From a checkpoint of a small CTC image transcriber: arch vit.
Rows from block 5 of a small CTC image transcriber, named by matrix and row number. Rows with one number within an expert belong to one neuron, the router's apart. Each number is 128 + 24 x the weight over its row's rms, rounded and kept within 0 to 255. All counts start at 0. Numbers have three digits each. After the name is the row's rms in percent of the matrix's.
Before each expert's rows are labels from the 100 images, of 14976, where the router gives the expert most weight on average: "top examples" is what is common among them. Only what is clearly more common there than usual is listed. The data: numbers of one to four digits printed on busy colour backdrops. In brackets: how many of the 100, against the usual share in percent.
# router: router (model.blocks.5.mlp.router.weight, 8x128, trained with AdamW), inputs 0-127
# up: expert up (model.blocks.5.mlp.up, 8x64x128), inputs 0-127
# down: expert down (model.blocks.5.mlp.down, 8x128x64, transposed), outputs 0-127

# expert 0
top examples: on a plate (92 vs 40.3); length: four (53 vs 25.2)
router.0 108:181130118116101154099167126113131124118129083108162104112112174139158119102131104108082132133104129095140143124125136149116130135159159139150117122074132152125134151131151128145084113106124140157159160115090167146164152105147145121146141086169133121149146140127141137110090136104134117117111180140100149154132085164115098105133144143162150097098138130086200099104161135141153135118134
up.14 098:129155113108128132144107098106181115153144123172130085160105103123087112098120083124140141118115141125093121120143106149148156128077095156161118090122136147154145141137076130125106110116141081160110155143132098140133150076160088162128113129108152110137150172125151091118121122122137156145152166150102138181142082154109167129142137141127142118127138079132142105119125158105116119159155
down.14 106:183165094148132108125176137131106113130151082121144148159136132122128148153118126124119112137120119163112137102177148136138106129133171111153097108140091127123089135117129179109094134156131171120129141132121186129117145107160135084131150155141139111137098101126115117146114139122156166182087137087118123084095142143147143141119127147145164122065127139109144150127113062137125155134104
up.15 110:178137117097103133127106109118125126141132165097166140126149123112140145123146128130101148152108094120083119112096108118087129122120115165112119144077102135157120127137090141154136128139117178152141128165095083126119136176161172120137157094204128151123092165083123097145111130126113139136139114077127154130142110127129094160111128135148083134130118173137138129076121117128155119159109
down.15 116:103160150112105131127130091140110136149137109137135131144144122105143125132124121109137145167099130119147126124138157114156123142115069175122164147113138127097100129080190120124139116122113156149134146116149062122086114124114147161113121134136135127152099054150144169151117119137139157078136113057120157122137106113102142088138118150059129144123141153112160152116110114163113126127125

# expert 5
top examples: on a plate (81 vs 40.3); the digit 0 (60 vs 22.6); length: two (51 vs 25.2); first digit: 0 (41 vs 9.8)
router.5 110:150152135145132088114133097129139153116098089128134168145135127139158144136136163135127103094133122150176143129101167085152141090092135124094135131163105142149121098163119151093160120164107136104106079155141110106147146167134099114115138178113117178164109087121134126130123115118155130122133174159150124106130148108135120125142128115133088097090106114191094125095126137121092128087152
up.5 101:152123133089111121115139121102136131145139087132118111107108130111092154112157148158137119120108105085127139143144145102158143114100129126121133100140162111142119090127120136117138059161163130136127152120117127153136163122093114122154142130084145159167168143223126113066119111123100153123138106183107156164117100138108113168142115097151129101108153130088136111124124153115149125118157
down.5 105:114087128128114133125145148134144124103171203136120118144094123116123149162108134141117126102117143151113122139167102136106100129136127098143132156112124137185127157096105105129125124109126146082115129094130154145125082155141106151117108129113137109085127078098115110163112156115180134132104144080151114121166109149190125094114126134168154150138160141126106145133119106173128145100071
up.6 089:107089174098114100130146099119110136120144137109097113187157113126090113148171075124126091122118111111111126127125161091139102188176102133168122095130161121128124129144091167148157090149113122111114167143108142145152151119133149138141135113166105124085117112114117141123101202122132135120157136073130135147117131106119115159142111131104098154090153110118149142145140149137102141134128
down.6 095:139132092118123101129110066150131161116134101147117136168167162108122121147140096065164125141104135105073153138126087116127138149130139185113142136121116107166135138154127115111176136146142134129136105130116140118195111105109134138156208123103174129118115144110135147112109124142116122070105119129134147125126106135128113082117174162138148094099153114141134127142127111108118153131142

# expert 4
top examples: length: four (86 vs 25.2); the digit 2 (53 vs 22.4)
router.4 094:061159165135137170112078133159142105135141105174086119102143122121107109105132123134107129121144084107151114102120138165174131141128138128117121146125140086148190142112081101120164150104139147112151111143100149151119095140156107144128104121121148115126191111113129159087081098127123104141105136111157099161099109110132141135116125152076136151122157094118125128123139135114156106149119
up.14 119:126106100110148115130090112114109140143111106129137068155136128087110147135123156140184109123097115141119111074136144121194167144072148124115139118149111137145126137132139143113126115084193172140105124161128129077097102134151072133105121158132092150161140138117124152112150106115126097138112171149113089150099166115104152116158115161162130104130139125135121140141131149126153138127117
down.14 109:114087119126115148124129130164112196115137125122109158124125138091116105135126150185125122112137142117126130149118159140143130125113147122067125158091125112161154126166118130126099112156130130114130146116163165138113118136138109132085124115098129117126154064132116125037132142104134134144091141099121136076079116131158110131138135157123157160136100138141100175147112154118158087117164
up.15 103:128124107135122127108127151104106138132122141151130123154080113106158130183114129135108135142134131133112124172106134158083089138100129117107130133109149105159173148144121100158121132123133162132155141144141138164098152147115120101128105092117123115157121148096132092152146169146123112092152124105131117112085168098159153123131166092114133170108120166153081118033154148139127084123130
down.15 106:074140140149133100144147156069109154127139117113155130110132130159100141136135147087125174124119122122161172134187113152098100150116137152086088160127105131114159121131148112119123159106105112115133127141144145119110129148118140123115100129138148128122140128171149088161130167094131104086091135115113097113143152169147122090098157110137145109060086143127132120148094106145133145128074

# expert 6
top examples: on a plate (83 vs 40.3); white ink (29 vs 8.4)
router.6 105:116168146134155097104142124122133107144112101177113115152135118163104122171147101140152142105152088143095147135144165179120142191121106130116120110139115132110096144118105117140102175116137136123141157128091156125130175082108123174097123155114168117090119167151132096155134126177132133130156136089103127112149104141131086105145133106091124087116140128095145106153137120123165100098140
up.5 096:122161120102132105146129115123118104116118179147115157098157129147144116144104138151118125116080140126136133167114079096116122166157152119074162081084166132073124149130087137155162099140163078119093129128119127127131141154114145124097128148135145127127143098121093136044149140157127114103144116146156112158143159148140114169119151129118152146152129116111135126149152170093124126121137
down.5 097:119098136147131143130121134139129130141114080105144113136105136130148137113140137168132119146124135137198102102162139115138108122104119145144100151158114131160163121156138094147154130125137146115114165128098142145125062175142074105139117111169117127092126104153126161155119036120110140076117153121139063137097127133126149131139141076116124114143080141137149126110150118132137135115148
up.6 116:086084136131142108151139136133150129117131119130118176138138140146136146149126128106139145104141141104118148167093079127080151126152125154169143120138161118104104163154184127142092117104153095129148124105138121113102112144102125154132110117169126112129086153129110103099126148134152187118099118098120123189168105098113103123102145116087096138150139077143090095181109144141121134127146
down.6 109:157158082150114172120127112141114098129148073149113109115114125153114129121128127121126140100157117109066120147114156133122159110137124114100132129107126110163160130122158141146170119098135093156144107076108154124089145176160101143135114093057150128106094091147139113137138143133126165102118138158122170109150138178084142127114122164119117165134108125137123111110166144130166108145133

# expert 2
top examples: length: one (99 vs 24.6); last digit: 1 (32 vs 9.9); first digit: 1 (32 vs 10.1)
router.2 082:152119131148169151098144093144091076138127159132102161113139117127139133154112152157123132150097149107120121109072113113121163114146097117132116095089104137091114128100112116168121116053108124142111112143122144114103174126121112176166133123129102144147168115107131104097088122155147033142124145117134159131114142097129146151131163115114138148112136152104136148136118115115136150110145
up.5 105:138082123134159134131088124116106135157159143143163134125135146156100098102134111120145137113109108176130104153098133132141082142152152126072110158116162133119123102118135147108117163095109117123157188123083168094106103135109139093131127181118124132130092146132106164078126107138129133103155134109104139127119154123128084170102127110177132125100131136124121109189142150124150129108180
down.5 091:120158142153143124123120166123146098144150140103121127106115120200112120129108114088089148163120120111104134127172104137093125094146129157108169108121128099127150139138135135133157134087141131108138106055172181122118163170142114121141116156074155141075113151118122126140144123151131147137101112149127148135133132144114130149157118094095093142125177123120137077150119156106111103132167
up.6 104:103132127149129101097128113167138130108107152105148154116088145139176102099158125168117086143101105131153133123124086141137100123177162098157121093115139121093136108140129083099153122183109147082134124157138134120164147145136158116154115138130129189128137138118132121107092131133148142130168166179129096133079123106125118100147079145152124110130138159143114148139130092127100122081138
down.6 106:126141102149130132146122137128138179141088110111137137114115136148144128126131139148139102162164111113103166141064148135110139139130135152154085111155088140137138154106142192152119121153105171133142139129102166128131125134129056103172136153082131128121171165136095147096140119130123168108135119075135112146116130129173159115151119137071119107122150114126107072123108114098142135114121

# expert 7
top examples: grey ink (41 vs 8)
router.7 108:101125127096117164142109140121120096159146128105128146115116119131153072124161084125140135172117151130110119159099146153068139140115095120139131103070150138164150118157113190122123165108130100097118155144125115092074098154104142111128143138131167098170093141115107130145147101107143119130166153135109138126128125129086133102098126114132177166114132138168133145141107096137140141155093
up.14 105:099124148146159120133139110063129127151167099088107124080084173123103112146148115119139087153143118143146130153149087144128128134148137126147108122111136134107154102153143118130109099173128135164176118156135105143077113115107114108112127143173125113137112202159168149096120148129108123105113146138088108168141134141147110127148092118120109155146108158122166148122121112130129170080119
down.14 109:065105129143126107136163085135145120110095164132103115120110138153115120129138128089132141178146146140107117157135138122133147113136159076088134120133123130131137122213154064138092096132110134085150111147138107105159160095124143138156145158098136128071114145117089103156124155125086137112168126135118159109124127095087152119139139109152126142145148102128134135087138133126126142131163
up.15 113:118082141144101140099151131091136136130122181122120159142130149128166100088169099120136113123116128102127140107152130105136169145142130174133132105093124129098055103127121127113106165104129163096156166089132098153107131142116127121150168129129152127118115141140095142146148107135128085146152114156110115172093076186137124126129120134153093087152153147121099113133139119133121178159122
down.15 106:117159143108121125131153124113114101126119096132124121136132130081140129106158165146117150134086109091133160127126105139141171126103135101166146114134162095103155102130140104114151104119091077119118135165125146126139140141117140167096081168103121135152144096133131151085140208147134186142113127075136159147139129104085121091134133096144106104132115131124083153121137120159126099137167

# expert 1
top examples: length: four (62 vs 25.2)
router.1 095:090131076123173143118131138112129122105100126112123121088102142125116172104097139065103117137120109122137117101139110123147087109147128113185151137142106140126147132096150087152144099140140091143125112118120138151070117126090145186084104140100121107130131151166186123137126122137131149079076112145135131147122124119126123136133151080178106167160140142117112149102143128122110110143109
up.14 080:126134124117100203159127121138097172109129120094135154149141131119133111145155119073117162137131107160156132119108122133101141101165147143118114138131137117123097175103155174102129132086139107100188110140161131168124163103110124113119142120119141099130133091114137130088105150119164105125119144121098127131102120094168108171139115121132148121067112156151093067147145107117124130104119
down.14 083:114126085133106106122142119123129132132153111109086120108112129144133138148112147093102168118126116136162169130165144109177094124143126138152154143162115126097127113099155171122113101162070118119133122137128156103144115122161134166166196082139161138117124111104089096105147130124143136112169117117137157109134135143132159113092131151074147115116101096140130147159135143155069086100134
up.15 106:163111125173114119132147139131112161134106146151106111114111113126153150111118063119142101142122107119137127169119105128095127089111123140166114124087138127120118169131114123173112098112133081114187124101138166189088101124112100139165166115126139119113147167100116135147139144091102113164128100164152108175141090123108120165128135132108094125150132137147171112139130138099129078142136
down.15 099:144113130133132157115159154139137144151086109136129095122141137106102140151154130072118118112109112123114108133094109126113105154124131159137121114103145116150101168112139056103140147109127121121138101121160127131120103095175179127068135079174133121154151144111116100131099119131095094132187147128136124126136153182158133143087137140129135140138141129114166119133134175101142123122061

# expert 3
top examples: on a plate (71 vs 40.3)
router.3 095:149100112121112075119132144129165108093139102107108139148159173085141101170135130168110151131110129121114113090133059092118127170136162154130142137126122127130130102162143149099077154110146143109168125088170187138113114144128148136176100111130097125127128136138122098099175132126097120155149140121140128122142115106102112127149162180109131164138134137160096102124126121113113145107103
up.14 111:143113132139147149149148117119172136123112152105122124141099104156132137140098121124111110179110113146145133168134123088123165120087068105149126140163135123176166129093173136091093177133143100116132098146152146100116167136139093164089135126121082156141117145139160142094097086099150123163149133142131121107097124130139114132124117076132155145167108098115086154108126107135150102118126
down.14 101:054152135113120139159113167079148103124140149127137119126134116121107143098142129126152109159115131129133141123146118140127113128099125148150071180133121137172093088094148155096165097136126128119130219117151161138127160133135120105158095166143121147140150183133106141127138142120147120158122117130132147122142123119141082154121101089109122122107110123146121162167130110141086105121088
up.15 103:121091129124102101098132125107168114142140144104158137140156132130138090113131093138136126136101128125146102100153142109131124093184143130092099130158113161162114136124134120134113177124152142152121163130100170138113126149134171081156118116120119168112158141159121129063121128123118128142151190116127103155146176084129138093156117139145124110120129079082084111112167105112150148097120
down.15 099:159085109101154176136113113110130095130130082079108099145132117115130124095106106114140125177114123150150110150176102119092134149137097115135141121128134180122148160117140055079141164150128201133125146151135111131103163121127117128077130129151136131088122130115133138130117146146127126099149116167133135134131102207138135143134122122140145116126165130143106153113139102144106163134135